python train.py --encoder_arch="vit" --model="segmentation model" --dataset="rendered dice on a table" --train_examples=72500 --image_size=64 --crop_scale_min=0.8 --horizontal_flip=true --translate=0.12 --num_classes=7 --encoder_norm="layernorm" --encoder_norm_position="pre" --encoder_activation="swiglu" --encoder_mlp_ratio=2.67 --encoder_head_dim=32 --encoder_fused_qkv=false --encoder_bias="none" --encoder_qk_norm=true --encoder_layer_scale_init=0.01 --encoder_parallel_block=false --encoder_inner_norm=false --encoder_drop_path=0.1 --encoder_patch_size=[8, 8] --encoder_conv_stem=true --encoder_layers=8 --encoder_width=128 --encoder_positions="sincos" --decoder_norm="batchnorm" --decoder_activation="leaky_relu" --decoder_widths=[64, 128, 128, 128] --decoder_blocks_per_level=2 --decoder_block="plain" --decoder_attention=false --decoder_upsampling="pixel_shuffle" --init="lecun_normal" --residual_init="none" --optimizer="muon" --muon_scale="match_rms_adamw" --lr=0.0054 --momentum=0.9 --nesterov=true --orthogonalizer="polar_express" --adamw_lr_other_params=0.0012 --grad_clip=0.5 --l1_shrink=0.003 --steps=4300 --batch_size=64 --epochs=3.8 --lr_schedule="cosine_restarts" --final_lr_fraction=0 --warmup_steps=120 --weight_decay=0.0 --adamw_weight_decay_other_params=0.05
Rows from block 1 of the decoder of a small segmentation model, named by matrix and row number. Each number is 200 + 40 x the weight over its row's rms, rounded and kept within 0 to 999. All counts start at 0. After the name is the row's rms in percent of the matrix's.
After each channel's rows are labels from the 100 images, of 14976, where the channel reaches its highest value: "peak on" is the class under the peak. Only what is clearly more common there than usual is listed. The data: rendered dice on a table. In brackets: how many of the 100.
# conv: 3x3 conv (decoder.mid.1.conv.weight, 128x128x3x3, each kernel summed), inputs 0-127

conv.14,124,207,212,211,242,211,248,193,207,275,254,157,210,207,192,252,241,208,203,209,149,214,199,199,192,235,277,211,157,251,218,214,190,275,152,160,215,140,272,187,243,234,225,161,232,250,175,223,190,157,179,196,184,182,267,154,165,246,195,294,172,282,221,167,243,111,240,169,253,191,226,188,179,262,263,180,173,287,214,261,198,230,202,240,157,224,172,163,269,230,264,210,220,225,191,317,219,216,223,224,202,157,244,245,106,140,213,201,256,221,233,194,221,183,263,179,189,265,171,187,187,232,189,217,198,213,138,212,228
peak on: die with five on top (53); die with six on top (47)

conv.57,086,224,214,214,217,175,191,212,195,186,188,185,200,184,206,220,220,184,200,177,236,279,317,212,200,167,167,247,242,236,236,290,192,201,248,144,175,247,193,193,205,166,221,219,189,203,131,167,230,135,210,204,248,221,195,242,140,227,167,237,155,252,226,136,212,148,252,195,209,230,233,227,270,187,208,166,234,142,186,213,318,130,204,234,148,169,97,177,180,181,240,201,258,168,227,206,144,186,234,136,128,187,144,196,206,189,220,205,173,224,202,175,166,133,178,218,235,165,239,154,258,139,316,210,236,166,192,248,199
peak on: die with one on top (34)

conv.32,090,149,217,182,184,216,261,249,240,221,169,218,146,246,257,137,208,196,199,232,261,164,163,175,142,240,207,267,209,180,238,256,148,217,184,145,182,197,254,230,207,196,158,181,213,235,204,178,271,222,190,226,150,251,167,205,164,174,164,232,202,248,226,224,218,191,294,191,132,193,152,171,177,206,245,228,162,126,253,208,186,215,246,229,257,148,196,214,273,155,190,174,217,139,208,151,213,121,238,254,188,281,245,219,162,207,314,283,220,222,219,180,269,155,130,202,188,188,169,211,197,142,277,168,231,191,190,194,214
peak on: die with six on top (46); die with five on top (43)

conv.7,089,183,164,196,223,181,283,154,250,112,151,283,191,176,215,217,208,170,215,200,157,124,150,157,185,148,176,204,216,175,223,266,186,220,219,204,161,198,197,138,195,215,267,165,170,202,291,170,178,189,210,218,160,284,179,226,229,234,203,163,196,200,198,189,178,238,178,174,196,174,184,124,254,247,188,234,163,190,185,224,194,120,285,186,212,222,263,173,184,193,164,210,264,214,194,223,175,218,205,309,148,280,195,180,163,194,325,200,155,199,243,204,212,210,194,187,197,239,186,181,236,313,186,176,144,259,169,183,234
peak on: die with six on top (53); die with four on top (32)

conv.38,093,176,207,169,183,220,197,177,197,194,143,245,165,250,217,214,140,261,112,194,130,220,162,207,248,128,208,230,213,216,206,149,200,214,150,182,229,236,224,175,259,240,259,191,231,135,219,206,186,153,249,233,231,196,294,254,205,192,155,202,171,164,212,214,213,232,177,226,227,276,179,114,179,152,131,243,182,231,262,162,185,120,145,205,239,182,244,218,175,183,222,224,241,225,265,166,214,200,163,196,221,161,224,219,199,201,152,184,188,113,225,262,319,249,259,218,164,236,212,156,169,154,140,165,186,168,144,159,241
peak on: die with one on top (43)

conv.94,093,241,218,211,182,201,156,266,181,208,202,148,168,155,210,180,200,241,258,204,190,229,260,233,251,255,267,250,276,223,215,160,193,272,232,210,257,141,237,203,237,254,237,181,154,209,203,265,151,184,218,209,275,141,236,254,209,177,247,242,165,175,223,176,220,209,227,210,250,174,230,242,222,202,206,223,250,289,210,283,192,210,190,178,262,195,183,158,192,297,196,234,187,245,223,196,252,195,247,102,208,117,219,270,214,214,151,208,232,260,191,258,188,210,246,216,216,226,232,235,212,227,252,240,260,110,227,180,190
peak on: die with three on top (88)

conv.36,096,233,268,230,228,201,252,192,205,165,221,168,207,176,199,221,149,160,178,211,156,166,223,138,161,177,206,194,160,189,212,212,270,73,194,203,145,198,94,188,200,203,216,228,155,149,164,223,245,271,193,160,196,195,189,230,171,132,223,101,219,139,235,196,190,182,161,170,273,187,243,189,237,174,174,195,230,169,215,135,253,137,253,148,215,157,188,214,140,205,104,220,275,254,226,191,199,222,189,210,112,210,196,185,176,165,194,238,163,160,129,181,140,242,169,170,230,145,197,198,185,297,195,184,157,218,197,190,189
peak on: die with three on top (67)

conv.63,118,217,222,214,275,233,270,260,192,215,288,188,220,194,190,238,182,199,257,204,200,217,220,199,233,224,187,254,183,188,220,269,204,265,196,186,148,183,177,222,273,204,152,247,134,241,143,180,175,206,249,235,152,209,202,181,188,209,234,205,145,252,191,165,235,186,262,141,183,211,247,167,258,261,181,155,169,184,202,184,190,161,230,192,247,152,207,122,314,259,180,202,263,128,190,273,181,147,288,138,169,217,188,275,162,178,221,271,187,209,236,142,253,220,147,128,242,212,248,211,182,216,180,235,197,196,204,226,185
peak on: die with five on top (37); die with six on top (26)

conv.85,094,186,164,224,237,173,255,155,112,200,190,197,183,178,107,174,188,139,245,205,211,231,211,165,183,203,200,229,240,192,262,210,233,239,185,220,166,122,149,216,220,149,140,251,240,247,173,219,197,247,146,163,123,192,226,216,186,179,225,126,219,298,255,185,183,166,191,240,203,169,194,158,139,132,274,159,195,171,198,208,231,143,212,227,203,164,182,160,215,192,242,189,177,136,170,194,214,153,184,178,237,117,214,202,136,215,212,243,190,261,218,102,151,250,208,79,151,196,240,212,140,236,162,219,196,179,207,214,174
peak on: die with one on top (58); die with two on top (26)

conv.90,102,248,191,254,253,157,230,196,195,210,165,258,230,214,115,168,183,221,185,209,216,235,160,200,143,175,224,159,146,194,264,244,154,221,174,194,145,190,254,185,176,246,232,130,276,192,190,142,184,154,80,131,174,147,244,135,207,223,243,205,198,151,163,145,174,202,137,240,191,211,177,181,156,182,145,209,171,190,195,121,162,228,110,148,248,160,224,173,192,157,239,196,174,188,144,116,193,207,159,230,216,216,156,204,256,177,186,181,241,168,238,199,190,188,175,247,182,206,193,193,147,219,165,108,154,127,217,232,158
peak on: die with one on top (37); die with three on top (32)

conv.101,095,237,264,203,270,172,197,157,209,149,203,150,188,193,184,179,172,229,173,196,174,176,195,200,183,202,195,226,176,205,141,200,220,202,214,190,219,216,151,207,167,229,213,162,154,152,209,214,221,206,247,126,222,168,209,186,159,215,226,209,205,212,60,169,164,196,175,203,268,208,259,124,227,227,175,175,205,216,244,288,111,186,214,192,237,239,256,181,227,238,103,210,278,142,218,217,155,148,193,235,179,175,259,116,104,172,265,264,202,193,181,156,257,222,226,177,169,256,206,178,278,193,190,168,139,170,179,213,123
peak on: die with five on top (39)

conv.64,091,231,110,203,291,272,159,204,173,260,198,214,261,200,189,243,236,168,222,180,285,198,135,214,204,235,171,199,238,158,278,236,191,175,227,226,165,184,127,184,239,213,220,209,194,252,253,178,213,177,188,181,208,238,177,195,91,188,266,235,151,202,193,195,222,120,203,101,230,244,179,200,217,177,207,206,150,217,202,217,166,177,172,196,197,193,224,229,216,142,214,200,205,140,152,217,227,196,205,271,157,208,217,84,164,175,240,206,210,230,194,196,131,213,200,200,240,192,284,178,105,113,164,137,185,196,200,222,162
peak on: die with one on top (30)

conv.28,087,190,156,209,249,190,254,159,257,184,164,215,193,267,167,242,197,167,151,208,203,164,166,172,259,205,195,195,250,180,176,223,252,142,147,251,139,168,139,171,124,179,216,221,173,276,194,213,165,178,291,230,173,253,180,197,244,152,204,198,262,250,244,239,218,164,158,173,225,174,64,196,155,214,214,202,186,176,205,144,241,221,347,191,143,209,163,181,180,215,133,159,187,169,207,174,195,181,210,227,207,234,257,216,204,236,164,155,167,221,198,247,171,169,239,189,228,130,152,229,173,140,174,228,193,258,214,197,161
peak on: die with six on top (59)

conv.9,098,179,136,140,170,258,229,222,227,259,202,207,193,215,182,149,207,227,203,228,248,152,252,208,100,266,182,224,188,274,303,267,192,146,223,137,199,262,232,163,181,238,193,154,191,219,246,154,276,166,163,237,187,223,147,218,183,132,222,174,174,197,263,168,172,180,220,205,191,176,176,185,264,189,205,169,185,119,249,187,139,225,157,191,253,237,210,248,247,244,201,182,180,183,178,200,191,225,250,157,194,309,212,239,204,180,260,183,205,200,180,279,196,160,150,184,202,160,186,261,140,185,258,169,241,270,216,190,192
peak on: die with six on top (89)

conv.68,091,250,167,301,219,169,129,150,195,202,156,228,221,172,213,233,216,226,149,268,214,192,199,256,251,228,177,162,179,158,162,206,207,175,185,240,217,229,196,158,157,220,206,228,256,150,147,228,198,235,185,145,199,191,244,189,181,260,176,223,218,121,179,227,181,129,132,137,270,222,253,251,214,256,272,254,211,295,257,232,183,167,182,192,262,168,175,240,184,160,152,171,217,224,168,118,188,167,149,312,147,200,239,198,180,148,220,207,188,234,257,239,168,195,260,259,215,154,201,189,234,182,164,174,184,199,198,195,146
peak on: die with five on top (67)

conv.107,092,165,261,234,179,213,200,124,204,211,211,215,256,183,152,169,279,170,280,165,220,175,253,233,199,221,159,224,169,216,283,216,154,143,138,209,151,225,208,193,177,237,253,197,179,147,220,224,204,164,201,181,226,169,190,243,209,159,297,166,193,206,262,253,137,199,169,163,127,177,124,168,216,164,150,212,167,126,266,154,212,264,174,213,239,202,167,147,136,207,207,189,207,204,193,179,239,244,237,159,217,207,141,199,258,168,199,113,176,198,128,244,185,205,221,267,249,114,199,206,143,207,220,203,249,234,262,179,183
peak on: die with two on top (47); die with four on top (39)

conv.88,119,202,188,277,255,193,203,199,183,210,172,188,186,159,171,241,231,193,229,120,220,210,165,152,186,192,110,211,249,166,214,294,154,178,225,235,177,166,92,152,217,219,165,232,165,249,147,216,198,138,249,189,248,263,184,151,174,222,194,158,212,203,173,202,182,103,198,111,280,200,138,186,198,182,225,255,156,254,192,163,193,231,288,211,217,176,216,233,182,204,146,180,216,168,199,222,203,157,239,312,108,185,177,195,147,191,209,215,144,191,166,243,121,209,196,217,249,177,216,170,165,165,225,172,189,227,157,212,176
peak on: die with four on top (41)

conv.105,086,214,179,154,239,190,190,238,217,289,167,91,187,176,149,158,149,263,141,168,143,132,154,200,204,194,164,225,177,186,181,126,213,196,154,192,202,168,284,189,234,230,175,313,215,194,180,176,187,161,143,235,135,218,159,239,230,155,245,217,188,216,199,200,235,204,225,166,180,163,235,187,164,214,196,164,210,198,199,210,121,229,261,202,199,170,194,179,162,158,212,168,181,220,168,149,186,162,185,189,79,263,236,201,221,180,175,199,244,226,256,152,158,154,239,173,211,209,204,235,201,139,168,128,171,207,165,83,164
peak on: die with three on top (35)

conv.56,120,190,219,274,216,182,259,197,189,313,194,212,213,212,171,235,323,174,234,213,234,204,231,157,186,230,204,238,224,213,274,231,241,168,139,226,213,168,253,224,164,201,306,187,247,218,136,207,169,180,268,242,206,210,215,174,193,237,183,223,244,216,248,176,227,97,186,119,236,186,131,175,214,194,243,257,163,234,194,188,202,255,223,206,148,185,205,174,195,261,261,210,211,174,181,242,225,212,179,263,192,195,194,254,185,225,186,143,205,188,221,281,179,155,240,226,236,218,142,248,176,213,231,237,258,228,131,214,280
peak on: die with six on top (76)

conv.121,101,199,115,219,175,216,195,149,155,211,146,173,198,161,232,203,189,213,218,182,142,196,160,233,247,219,215,180,174,177,139,249,207,164,199,161,196,250,278,178,212,179,266,214,266,230,232,206,213,180,215,250,253,304,228,299,184,213,195,223,193,179,223,240,260,150,234,141,208,203,220,182,177,202,265,214,211,191,193,160,202,177,257,234,165,257,205,260,168,199,198,176,247,231,191,198,193,159,177,235,183,323,270,271,190,189,281,179,242,174,282,187,180,182,210,178,194,197,222,232,197,226,205,184,280,312,160,234,278
peak on: die with five on top (88)

conv.114,131,215,206,139,136,174,268,192,219,304,225,209,176,153,136,171,190,218,228,153,145,153,124,222,220,181,293,185,166,240,184,178,208,261,146,183,220,130,245,168,180,231,198,144,233,248,181,174,156,201,161,286,227,218,252,199,203,219,158,300,197,260,207,212,250,162,207,170,234,158,192,189,121,227,229,167,172,204,187,247,190,183,199,239,120,190,199,165,174,140,306,166,184,245,187,193,178,221,156,206,169,184,242,252,223,180,192,162,210,208,240,204,167,177,208,143,217,283,183,204,143,219,184,225,225,193,218,208,297
peak on: die with five on top (65); die with six on top (35)

conv.110,092,240,189,186,223,278,180,129,198,214,217,241,191,177,202,140,288,195,221,199,213,172,185,166,199,170,249,216,190,233,203,187,190,303,235,256,251,225,230,241,192,221,125,198,219,261,128,226,233,188,257,214,232,160,148,209,203,239,204,261,252,239,279,215,159,122,217,149,160,237,166,241,184,159,214,187,154,167,194,215,245,233,242,251,200,215,248,242,237,163,179,190,177,214,219,187,237,193,213,308,232,218,251,146,192,134,276,223,222,198,217,242,222,260,225,203,193,245,244,121,152,188,150,240,172,108,189,216,255
peak on: die with five on top (65)

conv.51,116,218,222,248,190,254,108,163,211,194,166,215,258,192,210,190,230,250,153,212,175,226,202,158,194,240,196,184,161,139,177,141,244,143,229,180,196,275,213,210,163,166,264,172,205,115,159,201,224,250,137,183,201,172,241,234,167,236,150,215,238,156,196,241,176,152,111,162,247,244,200,226,194,184,257,202,189,269,263,203,263,173,199,222,218,156,168,292,167,156,197,198,264,256,227,207,188,189,173,219,250,131,220,130,214,160,241,175,198,138,194,166,233,211,264,215,146,151,259,147,172,278,167,227,228,166,160,256,222
peak on: die with one on top (44); die with six on top (25)

conv.12,099,223,205,241,223,228,179,176,207,144,183,153,164,191,190,223,172,180,234,201,170,222,235,157,238,170,198,145,167,155,144,186,203,249,222,208,198,164,117,220,219,276,217,232,182,205,231,209,148,158,221,172,129,150,275,168,283,223,215,122,136,224,150,224,248,310,182,208,244,161,133,239,190,242,149,219,178,206,146,130,214,226,182,196,144,199,156,166,196,177,135,183,244,203,197,201,211,151,206,155,296,194,214,155,206,191,232,175,186,190,163,208,179,153,268,230,189,155,155,202,196,109,199,168,135,211,183,114,116
peak on: die with six on top (59)

conv.67,087,233,190,256,176,211,269,164,157,94,182,146,191,190,192,157,259,159,245,206,214,246,199,234,204,247,187,200,247,245,226,199,250,194,293,173,173,228,140,168,241,189,250,190,264,289,172,138,223,213,178,146,105,180,161,182,221,238,205,180,216,149,212,162,255,137,235,226,181,184,237,192,156,192,174,146,160,240,165,124,174,173,240,208,125,231,248,106,243,189,292,227,229,196,199,184,176,259,185,114,220,237,213,224,140,226,207,166,197,220,214,208,201,187,225,196,215,204,226,288,236,174,211,202,170,244,181,207,227
peak on: die with three on top (42); die with six on top (28)

conv.75,093,186,218,191,131,181,230,201,222,179,181,201,177,178,155,237,216,249,190,233,236,171,177,242,167,240,259,184,220,157,201,209,268,188,193,215,272,122,201,153,135,173,291,193,294,245,165,237,201,188,218,189,125,272,149,196,205,154,222,155,292,129,183,149,155,175,221,219,261,84,207,171,232,230,191,235,192,253,201,118,168,187,269,168,164,236,169,218,182,237,200,229,210,253,246,204,188,160,151,166,125,258,187,231,223,202,181,237,173,227,177,200,201,170,114,212,198,152,185,244,226,200,257,221,179,231,157,153,187
peak on: die with five on top (54); die with three on top (33)

conv.84,084,157,177,198,207,244,150,237,202,150,164,205,212,221,213,198,165,236,253,182,220,215,190,218,189,130,143,202,227,155,196,255,176,156,256,142,157,201,164,192,258,186,163,244,233,307,182,208,198,289,199,192,191,167,211,250,76,192,189,168,238,138,156,205,203,183,253,146,177,194,258,175,177,248,159,156,152,221,173,188,166,199,200,230,207,229,181,254,222,243,186,197,154,121,200,175,250,166,240,169,142,195,178,159,134,189,225,178,137,138,280,195,200,271,190,207,156,167,212,134,216,236,216,124,268,287,206,192,231
peak on: die with five on top (34); die with six on top (32)

conv.52,092,159,171,223,190,207,285,184,171,142,182,166,219,121,150,207,188,199,210,207,192,179,205,149,152,179,166,194,260,152,151,163,228,253,140,206,120,222,195,223,254,168,187,137,293,264,163,200,169,229,136,174,99,199,208,239,246,164,151,167,226,210,221,194,220,215,207,195,208,174,197,235,233,200,181,225,207,203,213,201,152,173,281,137,151,198,199,140,198,197,262,241,189,129,199,123,160,241,188,128,191,142,245,239,243,211,179,209,167,202,245,183,278,216,115,193,143,219,244,155,189,310,210,214,189,205,169,222,231
peak on: die with six on top (30)

conv.97,106,207,146,270,166,194,170,184,167,214,122,197,241,164,114,202,309,162,245,210,193,231,253,183,255,252,209,184,235,214,267,144,204,212,291,206,219,224,224,264,221,179,187,227,216,217,129,165,136,179,218,156,221,148,213,201,189,276,179,242,169,224,221,138,197,67,195,118,203,253,212,224,197,161,204,200,207,252,222,263,190,189,199,248,220,211,221,164,214,186,290,141,203,176,209,174,214,242,174,245,244,219,244,235,151,212,194,181,161,180,263,262,208,181,180,223,166,189,248,210,169,242,169,146,251,224,169,173,167
peak on: die with two on top (60)

conv.18,081,207,219,284,241,203,191,146,140,196,234,176,223,199,185,243,145,212,212,195,216,154,189,189,223,181,189,152,209,205,165,226,300,182,238,201,190,238,202,173,253,206,104,212,218,104,89,173,218,261,234,172,222,156,245,145,221,268,214,134,194,178,154,218,211,152,149,195,193,175,327,195,98,218,204,223,195,219,188,261,164,163,202,207,182,172,184,114,190,129,162,235,223,204,175,147,204,231,184,255,212,198,203,172,210,131,176,195,211,210,231,190,210,197,206,227,181,292,192,187,231,304,171,150,208,215,184,206,207
peak on: die with four on top (44)

conv.73,098,206,155,134,199,217,220,120,255,145,186,237,161,248,188,166,239,206,230,211,133,221,279,167,196,195,205,189,188,259,149,264,127,202,169,213,139,213,208,201,206,231,328,123,251,216,192,186,235,185,215,179,166,224,196,189,186,161,185,173,185,195,235,205,172,190,243,197,209,216,164,166,188,140,274,134,184,202,253,107,197,123,133,209,263,234,186,151,175,224,195,147,227,171,177,238,201,204,243,232,218,171,217,129,188,163,181,255,257,222,184,178,241,198,225,217,153,169,209,234,160,104,198,252,137,127,179,170,161
peak on: die with six on top (68)

conv.76,116,182,171,206,107,109,151,97,147,171,147,231,205,183,206,111,134,215,171,218,161,199,204,157,177,245,226,200,202,181,140,143,255,200,247,149,173,217,206,223,244,177,231,196,298,154,207,192,226,154,185,182,148,208,211,245,290,213,153,156,127,157,196,221,199,244,158,228,189,188,143,148,185,220,156,176,164,197,187,205,184,213,225,149,188,231,181,242,121,178,170,247,244,181,185,159,195,158,156,151,255,166,238,245,259,224,202,188,172,193,261,264,216,204,226,254,182,158,203,193,148,166,171,138,230,258,167,145,188
peak on: die with six on top (65)

conv.103,094,182,144,196,142,240,238,202,171,197,182,189,195,137,167,179,249,150,243,207,189,119,277,214,204,255,189,219,284,198,270,201,191,227,212,269,213,243,240,195,237,211,266,226,239,202,158,258,176,226,269,205,228,155,223,223,166,176,229,233,226,203,219,162,191,129,232,149,213,158,250,175,243,131,304,163,171,207,218,248,255,187,189,235,238,145,146,156,258,281,201,231,208,217,191,162,235,272,237,175,200,189,227,206,193,172,186,187,252,208,276,146,242,167,220,186,158,186,263,164,186,213,196,286,182,126,170,223,262
peak on: die with one on top (29)

conv.33,103,216,265,208,195,194,199,101,237,163,160,250,183,186,230,269,264,204,236,195,148,160,181,121,212,213,185,138,180,213,199,142,193,180,179,174,212,218,261,246,199,162,230,172,255,127,154,221,246,175,142,230,200,238,189,238,142,238,187,209,287,183,251,201,164,157,177,135,230,263,123,181,172,202,222,227,175,228,216,198,227,152,280,201,149,228,190,240,155,159,166,153,240,254,226,167,204,252,156,308,221,204,225,197,255,119,188,158,160,172,255,228,254,181,181,245,205,154,200,175,148,194,180,259,222,216,187,205,263
peak on: die with six on top (85)

conv.55,128,190,223,246,223,276,207,197,174,247,173,164,167,158,142,176,268,213,218,259,230,169,189,196,254,256,160,217,170,223,235,250,158,174,231,170,275,270,200,199,148,212,300,193,181,287,197,168,201,202,234,229,219,252,229,249,182,199,273,226,206,205,199,249,207,68,220,83,205,161,216,176,207,155,275,218,161,195,250,237,148,188,177,230,193,255,230,243,173,226,210,168,199,181,265,228,259,208,220,229,182,299,187,193,168,166,248,158,204,220,235,216,147,229,235,184,177,203,180,218,205,137,235,192,228,204,159,167,249
peak on: die with four on top (52); die with six on top (41)

conv.23,099,139,155,262,326,167,261,130,208,184,199,255,205,204,202,190,178,215,150,185,166,207,180,177,198,217,209,202,163,192,196,191,202,220,121,223,281,131,184,205,202,183,249,240,169,223,192,296,202,227,244,223,172,175,285,174,241,284,230,238,226,224,101,196,165,223,187,140,303,165,172,202,255,216,192,184,208,207,216,174,174,160,134,237,227,155,188,249,198,223,201,204,243,230,203,158,179,145,171,228,158,223,153,139,158,179,244,208,168,123,201,251,198,212,257,212,226,227,245,194,194,153,222,243,122,183,138,210,195
peak on: die with six on top (32)

conv.40,086,227,117,213,201,254,203,218,211,274,172,173,231,160,55,112,212,259,156,186,243,215,200,216,142,189,210,165,276,174,257,216,201,176,209,207,187,217,248,140,218,204,228,169,268,203,143,165,198,174,213,156,257,221,142,246,193,287,234,159,202,172,155,164,211,91,198,159,208,194,270,222,250,154,193,239,186,257,236,187,95,185,156,175,179,266,214,236,183,187,217,172,226,153,238,218,179,201,145,233,149,145,155,240,207,192,173,189,201,189,210,196,153,192,145,186,192,201,221,207,170,255,208,155,187,156,157,205,217
peak on: die with three on top (38); die with two on top (36)